Rows from block 5 of a small image classifier, named by matrix and row number. Rows with one number belong to one channel. Each number is 500 + 25 x the weight over its row's rms, rounded and kept within 0 to 999. All counts start at 0. Numbers have three digits each.
Before each channel's rows are labels from the 100 images, of 14848, where the channel reaches its highest value: "peak at" is the part of the image that holds the peak. Only what is clearly more common there than usual is listed. The data: rendered solids tumbling over patterned floors. In brackets: how many of the 100, against the usual share in percent.
# convs0: first 3x3 conv (model.blocks.5.convs.0.weight, 192x192x3x3, each kernel summed), inputs 96-191
# convs1: second 3x3 conv (model.blocks.5.convs.1.weight, 192x192x3x3, transposed, each kernel summed), outputs 96-191

peak at: centre (26 vs 6.2)
convs0.176:492481483482542500511472499513477531514518533425518495451508509485495468453511510494505526516478469505495501492506473462464474528486503485499514469510532473511520543529472500479498513512477480521495476495461492509496512489480520536492532509501509484522522536480546477472493454479503514453
convs1.176:494466477539499476456491503488469518494496505481529467464498523517518492473489524476501490508492495505478508497488552456504506507478487501433516490521520519501553465499501498526482463455487498496504479488490512497521526455500518501525483462514491509467502506509561476488534519477507493552

peak at: bottom right (36 vs 14.1)
convs0.90:473523548514502489531492502518502486539460468494516485498491506502530480540496439500467521437477479492462514459495475523492494512471495480490553518478510485471505477499473529492485493488457480506511463495477530472450527507501508485517500487499495497482539491471527446526516469494510461497
convs1.90:495469508495502458501478520526471476503529539504492479500526472476471522534489515535504483510517490505500485510489529467472522499483464491536519467486554529490454514489541473525503528493528486516513523542482502497518526518509485468508490524507520481489475508499489520510503446496539545521

peak at: bottom right (38 vs 14.1)
convs0.179:490497489515491527475499486483519501492515555527482525516471491481485482483485493497468492508482476477495496513473527485476482520516525463512548462484503521534502520494499472493463478516506474475523505472507501501479493505497455496428482505465494512508490517472513477508499483512528493474
convs1.179:504517498505479544479511531523494472514497514532498491528526517503546474520510510548503542451504512497490509463453528540547451470458558504559510519551499489487498514590492498508522485454496476539529488516507561507499511453496488470505518518507501501516502516508471479498499518530505495506

peak at: middle right (26 vs 9.4); middle left (26 vs 9.4)
convs0.55:511502474505510469477505506499509539479465473512469497497503488504499506489503476452473509501454474586499514512497487463470467468531512485529513503484486496528527454515508510496487525456460450480471461471478491544468488507530503485510500488473496517505495490467498457501484498524467498504
convs1.55:493464486461515496493529479489498507491509528508507499533515513461485500493495513489513465519510529514513508459474523461502552515495500508499513517464494531512456512490500517511498474483493512507467551517486528478530509461523510509471504476482507492528500484487513527487488496526523475478

peak at: centre (29 vs 6.2)
convs0.143:483477472503515530503520532511470506472479500509474482515473516494476461529504501516472493581504490506462502498513551471461465522531482500503488489485496496487485486460517517457488481493472457485482458508503477493497496480474455492492488503489493496474508468497521528499533506494473511572
convs1.143:458515507473516454497513471522533503519523524543535509510475494513496504513482555543494476453512479474469523560490495540551480473468500514494446479497473501463451497517497486492533481540543503503501481459511522472506505538509476464502526505516461503473501478482461474487472503510493482508

peak at: middle left (34 vs 9.4)
convs0.39:472524514478450502494510501537512483568539481518493516535518506521534475503467484513492507487496505510464505532498468466478502473497466496470485482527541521525460464496519509499509484497497471489472529527510497509536505476518519473514529503516516496472483463467512528510469450473516484496
convs1.39:522495508466457483536445527537523464491525509467509508483519534481530468509500503456539541539499478456468508524501493547594529492485516470490507466506465469522517502506502494476500508503524509521470497482540496489468484519508449513519464507475506488499514482508429505481467492495503503505

peak at: bottom centre (33 vs 9.4)
convs0.102:440500510467486489490532526492504471515489519495482527523508486509485509526493501482526487462495481452477515459490491471489496520534499473487477484453488478478535481497494488480491497485488515503507514479479491493422504499474525505489492484500441460518517530499521492498519517570486485481
convs1.102:514514501469499437465488491459467514493544539484518504485542494470516508460523479493499523507544492499502468503527497510501444517525523481471493505531560482509503452551504527499540537493508537523469526508527505520513524560538529476488496505508497530528495519512466509498530474508479509499

peak at: middle left (30 vs 9.4)
convs0.24:469493554527480491461481541496486482512493514457471526520526488511510490505466467482477492461481462508497511512430530518486527485515495475508486482503485508460487490512503493459471506483486501479452483513511492527546520478523505469460517520480505497524468523457509524518466463508497492464
convs1.24:528506549471532500516481503505561433482493502480476492500485518514455511476527499488497535492497497480500507499509526469463497499485504497473505513537465458469497504526490495505531519518543511537483508493473459501535500491448528498543485514496536488503485502496501548479463555532479545491

peak at: top right (45 vs 14.1)
convs0.27:498467442517505527480463458448484504521458533463462492465512491479497539492490478510540543511482509492467553500504520485515495461490522502462478513491511486444508510490465519486525528496493496515557480471475497504526484456487532482473508539514474477536504520516504493468483489527505458515
convs1.27:507478452474476536548490513485468511503481516462488510517489532496521458490517471482475500508447511500499481499471488490465439484544509495453500517460541532497504509479531495522485456501520529508518504456472495485494496485485517516497514478514489460501478504484471487487508539483499537493

peak at: bottom centre (33 vs 9.4)
convs0.158:496498479502456532482472505463501484498564515536484479505486478511499506477446508504465499488472488536509484515510495471514450479510498570537510494476505511541484501519500521520536539504501446509535503538504530511514517486511458488475527479521520453457471493464498467568470505483438487514
convs1.158:519507471507515550520443458506493497494462530482451502490520472482460450511506545503496485457498472473516494503511473506498494512530481456514505502474502460499512537486492517517514492473455502446511464509511508513510508505463514466518488527490520541495511464517472505463500486492565511482

peak at: bottom centre (37 vs 9.4)
convs0.31:471526541476492511530462530472530502517533512484512509497544497516490461529519525476519504464490494473492550512482496518443489510519488469479440487545493519466531491518518471478490491487518522474507496508488482514477533508529512482529513505476529510487557520505492503469498507518482477513
convs1.31:495509492475498456489471522498523455504505526458509510479524460526512505500482492528483502492513430501489499485500489535458469479522513515489486477534514485532498427466483473496524516530516534518454458479489538511539505551476533510482464503517513510474482505514506492535508499473453447515

peak at: bottom right (34 vs 14.1)
convs0.137:523507540473496440479496500486475476484492493502486526511468490492502493466541485515541469526492510486477458495512485487491462527489519476478489482489494452510493505482481490525474465487510484511498514488482519531442532488510467536500487493482545492476493494456528493466493457520478483503
convs1.137:469492519510477533523528484515483491474569481496503549504498513478485502523505527520475470489525535462533487487468550572558499515501471508501494474497455488477526521516481540517548522542544543473463513454496489507495503526488480549488512516497452500503484491498450483514505485479472515499

peak at: top centre (35 vs 9.4); top right (32 vs 14.1)
convs0.140:516480498507535530493508506515475536514529484543491508501504509461499512516524461533517490497460489481481504472461515437472502518504533517550471449485486455479530511497508516456496500506456519505531487465489565493439491476466493524481516492546511446502468511503460454534477489528501525443
convs1.140:527510454449466512551462527493493506493522489484545535490482468464475525505495539492487497478513488506516539461496522465463487490535550522459485475480502500516521481518474505490509494508501501534459525502499509485497485525505463488478507501479517536534537496502525479497522494467524479482

peak at: middle right (39 vs 9.4)
convs0.103:490535484480538469469515477496491497476500495491489491505501476509521479520490466467518536454456499545483519429459524481481495525519470503452520532493506495475508472499525495511469529481486499534473520440514521470506497478513500469516499476494486474527490512487450477528470453507531464473
convs1.103:465518531511476532503467503511486491549491472478512507532485479471510504521545481483506486497502519492506515500501501446547540487501511471493437467523485516526533513499500471504493508562493493480469482513503490515473482490493522502465521504481511478484507452512486478503486541483537507517

peak at: middle right (28 vs 9.4)
convs0.118:483477535511541446499512502512488540523497473529482543518517462511523462508529528520536542503504488495459503514467476473482499531501507506464493442485452482474473504500507517500511505498491490466470454523455526532540521465489474469466483466481520493503517525537509503428538518524480564495
convs1.118:503468491523474528520534510488512548484515483493478528486489544499518509547524520487448483469496498474505460494488501502459454508519528501484496513568532493486472489549506491482508484491528496488506478501469505488503467509480456491495491473521495503479486500477475450477474474498508509506

peak at: middle right (26 vs 9.4)
convs0.50:545480555490508509496480491503511446500540507497496493487506466450484507525530498522506525504464445476466474515476461490544511497477511493507495504537474505503528471498523515528474469467507543513463517436525473467486488491500503444498524502474514485497519541484511481492502458493459499507
convs1.50:456491555525499549504469526520515509519505505490525488509486489515545539503480506535460496475491490514478519507488524495513510494500499493492492476498483496520500487534550508500438517490468472574469496519525507520547521495492594518504488538527526445495505484479466519490528534502496486518

peak at: bottom left (39 vs 14.1)
convs0.13:521550510473488496496494541475498508512478489511481474496501504485531489477537487503479489461463514489454525499497514499510509500473502445496486473520469484472524474500521429505481491518497498520470529488503476473497478509553493526484520512478499487444519534481483488488466470495498501462
convs1.13:535532517537549479531537496478520532521448516505497525489501481550479501476505504512487493534543560516514517531506491496500509536505526510500486509475537502515564501503471489488487499494498506499518494521518489519537550562546526501517521447520478518521519524496504532494474488481495525491

peak at: bottom right (35 vs 14.1)
convs0.183:470525463491516537533478451553545483482516472484479525513533486527474534522511445504493452453499479500475526504470505498466485503452506522489528473523486523498490521520474493488487502460545483562502444480504488501466522507501478506491498556504474507510482461536468541480518517524507497466
convs1.183:497460478492474504493517492518504514489481491517522484519498512506495485484542477498480531473519480469490493514520499474542456435500531497460493499531553465506486499500517490524521483465507522492549488506456510470508501507467491529517509513477538526473492516522491485529498463500487510518

peak at: top left (36 vs 14.1)
convs0.100:491468536495528479498497475517486495457496517509522461485487524488517500481500485508474519447519504468526511518482485492508518519574503501519540502535486522553532488516523489470543535495478495507517423502469498520504495524543499454459490511508498515546504475494510452509534492513494459500
convs1.100:481503516504516480539460497497518468461519473531502501511506467451490453515485518484478493477471475520503492451468505470438526495466463483449517501477459512556489504494490474515474488497514481459478487478473522478473505491524475444479482484475496476502477497503522487493443507489516485487

peak at: top centre (27 vs 9.4)
convs0.11:489486487501531511505487490478498507505482502524519517492505466512485536495482482466484484467527551476481545491496521500504522511522539512496477481495508495515533519479508527511486451480471528532508501476478520488452543520457526516518493484493511522476498481468471438514507502467489495466
convs1.11:449537507478468477498488499491469466467485478551483512469478472481482521507508485526505518509523495467502508467492508447474504510517495518473528482508478536494487534541530468470494484457558479454515501481467546478452501504472451494483520440445461523517501515468572466523459477516472501515

peak at: bottom left (39 vs 14.1)
convs0.80:480521513515536446499465505526501503538509508524519495506513460513504500537458466536459541435458453512499475503506473468495549492485515432505508488506479479479491503487508509466521496463506499515497477498460531514464525517498538496507516510496486504511501461485546455528495495470509514457
convs1.80:477506509513462493492470470511475470489497534479493487473495525470469523564466487485491501463591483548509459483486500480502484514515471526485517487508501538495507495549484492532494488476505522495503513456466490490487541474475462435491489558476513481517491498514490480523516470480511530529

peak at: top centre (41 vs 9.4)
convs0.152:501497499473550466507515492521508502449509526527480482496490481482475522528472469461471524473478484491504481460477490520543510551561496474513474485499468491495506502501508480513505514511514465514470459509469516519468543523475492482490469490500500484465484497463491473487506507486518486517
convs1.152:445504520516487483452444517510469453531491487472506464494473478479500509478470522531463484463543526523505479485512499449466487509480492539478468483508522472480579546525478466546521511486525505498525488441485514467490479505510521525520519504465494470482468486495467467515515491504482491542

peak at: middle left (29 vs 9.4)
convs0.23:500512524552482477491526483542486479523488543512515505464526497498557473490465514517503477533498531462507559477456491498501462472495519527463521509501493478491522488481495490492486515491528479496506478497495514525554537514479473503489494477459494491516497498524495431498470497513522476476
convs1.23:495561516498492529470498504528478461526502505506534487476504519523504539482537501513492529539508474483508535463508466516543521544492480484496486473534527527524446528519504507506510494454532511451490507514523505514493509473495538535524480467480464467493538499489543528518491495513521503531

peak at: middle right (32 vs 9.4); centre (27 vs 6.2)
convs0.162:477518520456523452461559498463482524472501517520531518531494493504496497506522447501478489473528510495503465474489546491485490530494534538502537486485500532479476462474478431503493499517453483522528487527478515490482476516449473499473500485513493493453476496490487506502496474526491511490
convs1.162:515492443508478549493479506510522475468545465512460495487536491491535530479493484550466504509505484520528490466484535512518482459485498502469489506502462517475435493518505488515506550481482498525509546472538513503479542480481507516467507546514511533505509516515549495529490482520525498460

peak at: middle right (34 vs 9.4)
convs0.96:493502493447508476473448445494510544514512489490490506486475486556495486506485471519508527446469498492469504500516485415489488525477498495495488487480503517532497503472529470501466509514479502508496498491498542518470503495491513530510515484486548516512488504499534464451504472502467572472
convs1.96:537489511488467478514511550467528556535494488513477505487522507517483493509527511485464482429507465559529478504514520427512486502516533518511526526478522486485524482532510521503521516477504514531507502449510506510461485497452462524473475492501510553491482499494512472493532511490540520480

peak at: bottom centre (38 vs 9.4)
convs0.101:502473460497499434482471506544523500493517515486477516509483521501496543507493554513503499515490512526489524505487500529465519490493473484481516480518459512476502521551507474525497439469450530467537525511534504496524566504516535500538502493521514531504481492464469513504544478524509512461
convs1.101:491500506440514467503513492485528468533488505490554480527489517517454499510468466476521482493546483459486481525564498538452508473507506483493494496475526518517484478465451476495525507506466523487518478464508569492481475512486494477527486514487489491471509516493513483470490495471471509460

peak at: middle right (25 vs 9.4)
convs0.63:477511497495479492458469480479504519507490469523486513531484484477477489491457478516501487516467502537449544463479482501488451450529471505535498486503448481468503535478517525530496494528458479474516507514528519496498468455492482499489546524530506496492498440490494426518479467525489532472
convs1.63:529521495491555489503486520476503481479484511505528522489566466522502496484496509448485503490513492465497511507478531465548500537475471515462497487448524515486517510508476472460515497477461583535508524502512497485542526520538498509516507514525467507495525472524505480481564498495484504487

peak at: bottom right (32 vs 14.1)
convs0.21:519529509455474497526479510455458526536534493536480484504459487535476489514492485508462530467500480510511488480505510491512451484471494477518512511543463476498498510520493460497481520498451454528503492504506539467511554485546498504496467508496474493497519499481491534484472474501508500480
convs1.21:497436523468495507508508534524503502457542463501486512504482519497503507490536510519508509523517483527506517474533463486525504514531473507512531497490471507461482502480549512494535507553515531501523490514514501506524550500528502546508529523531548454523464486488464508517542506470513513464

peak at: bottom right (38 vs 14.1)
convs0.105:496506502536519485470468529532460439485492476536495514503480465508524462476532513486510517495528479442498454499480491503501523493474538421455459511536489499465511493469469484520491504508494454512498520469493489470496481537580552517507467500487525475502499514540483495488438489503531509509
convs1.105:526521501516479515500507487512521489511507460487492453483526534500481493486455491550518472533515524493527475479484501507463505514470481526493489523471500521495506523519460531491485449479463520471507493491480454500470501502502527483480485517508446478459532487496505524502516518529470507458

peak at: centre (35 vs 6.2)
convs0.139:451490473506475528516542510519493498483473467488496462468484482476480510535487523509501501483479495509526496485489452539467535490507543481460547525490478509504500501469478487495509473500467510502523496482484517471520489511516488506496487513504490478509478471500515481524481526505536482490
convs1.139:461506466491521492501443428499473459473499467488517508498506488478526512518463484498506506491539467515528521464494477434517456496506456559500487479493478506518518478568515487508492452481515551500553474494501496485486506501497520496492501500480480501486468480513536490524459489462503492483

peak at: middle right (27 vs 9.4)
convs0.106:494477534434459462504499457490498496529504477496469474479499521492507525487512501504499522494444505480489518491527508478498491488489470465468490520485500496470475472467508494490478507484488531501494497460470442499481507500498511523485527469498482478479488533532532475503484475497479532499
convs1.106:525491524492513514484524510504484574501466471469525499493515530475502528488484500540474505534498539464501470529502475563531530481517524506524483453501496490502542495489506502493563523486504525581544470514514486491511486479478496512490474524519531523518522508523498472466525520477530520527

peak at: bottom right (35 vs 14.1); middle right (27 vs 9.4)
convs0.65:451536480501489504487509486487504482492489516491476505511492528504509532462490436522493490462511480529479501517504484494476460487482543482497496485510503520532499450529519455498479532496493472460522464478516526497484494502521480491468488477490493498533516510509475526494490486482478500518
convs1.65:539458533529479548481519526518485533520541491476514494472538479518549504495517524529490542507481522502521522524491494511505496480512498509489434525506477448494484444465480467508519493545523495486559498536497498586510500534459518525496506570523499495484503490522518494495557542543501468497

peak at: bottom centre (41 vs 9.4); bottom left (35 vs 14.1)
convs0.182:506482541437479494526503496478481507498471464503508504497495513433528516487489487520485467515476479508487498509491504494519489469474568476486496499534473495496523472478479504503483470527478486534522485429532520478480480481507539479458523477482456468528486508461473471489490476470500491496
convs1.182:548475491508558483527481506504519522532458521527503537516507497524486535522507495461483464552482478477492507492491554492523493498487510518521482501517486480496474529505567503531544514468519496514529478500501502511532514502553507539472512474552514486512495509453519494510453553503462520488

peak at: bottom right (39 vs 14.1); middle right (31 vs 9.4)
convs0.85:526502480493507491493514486505537532515503495522499514496475462522517513491501456463506533530465528498479451494461485454490504487485504501496502481522479478498503481496492486491463498497513490477491540498498537524471489512493503493500539520510547494493527504494503485500493488544469486478
convs1.85:504482509504472472474504549510527503540523465526489503473514507538477494476509540537522511480553531514522486501524469569522504507505464531522527485518497543497544507486499477517509531505508494494477498533519473528514501518520495510533501498485523514467495545479503490507515485497459515487

peak at: middle right (35 vs 9.4)
convs0.104:479419460472516493502474516499531457532533462498508500546524452500493464508459492525484551506481448522517458480462446496517504522448496506544465475494506516501497490480482514478489476474490523535511492486488530460521539533511523517470488489529497498546527456497496486478516474520495503485
convs1.104:515484497515483530472490452473507502495484508505500477505489480512507502561492477500501502462505486512493510491490485463555530459493517506546523551497471532525524491498538479548515513479501493535478518497522466548480492476502547478491498484502507486478483507500516505495520469512488546517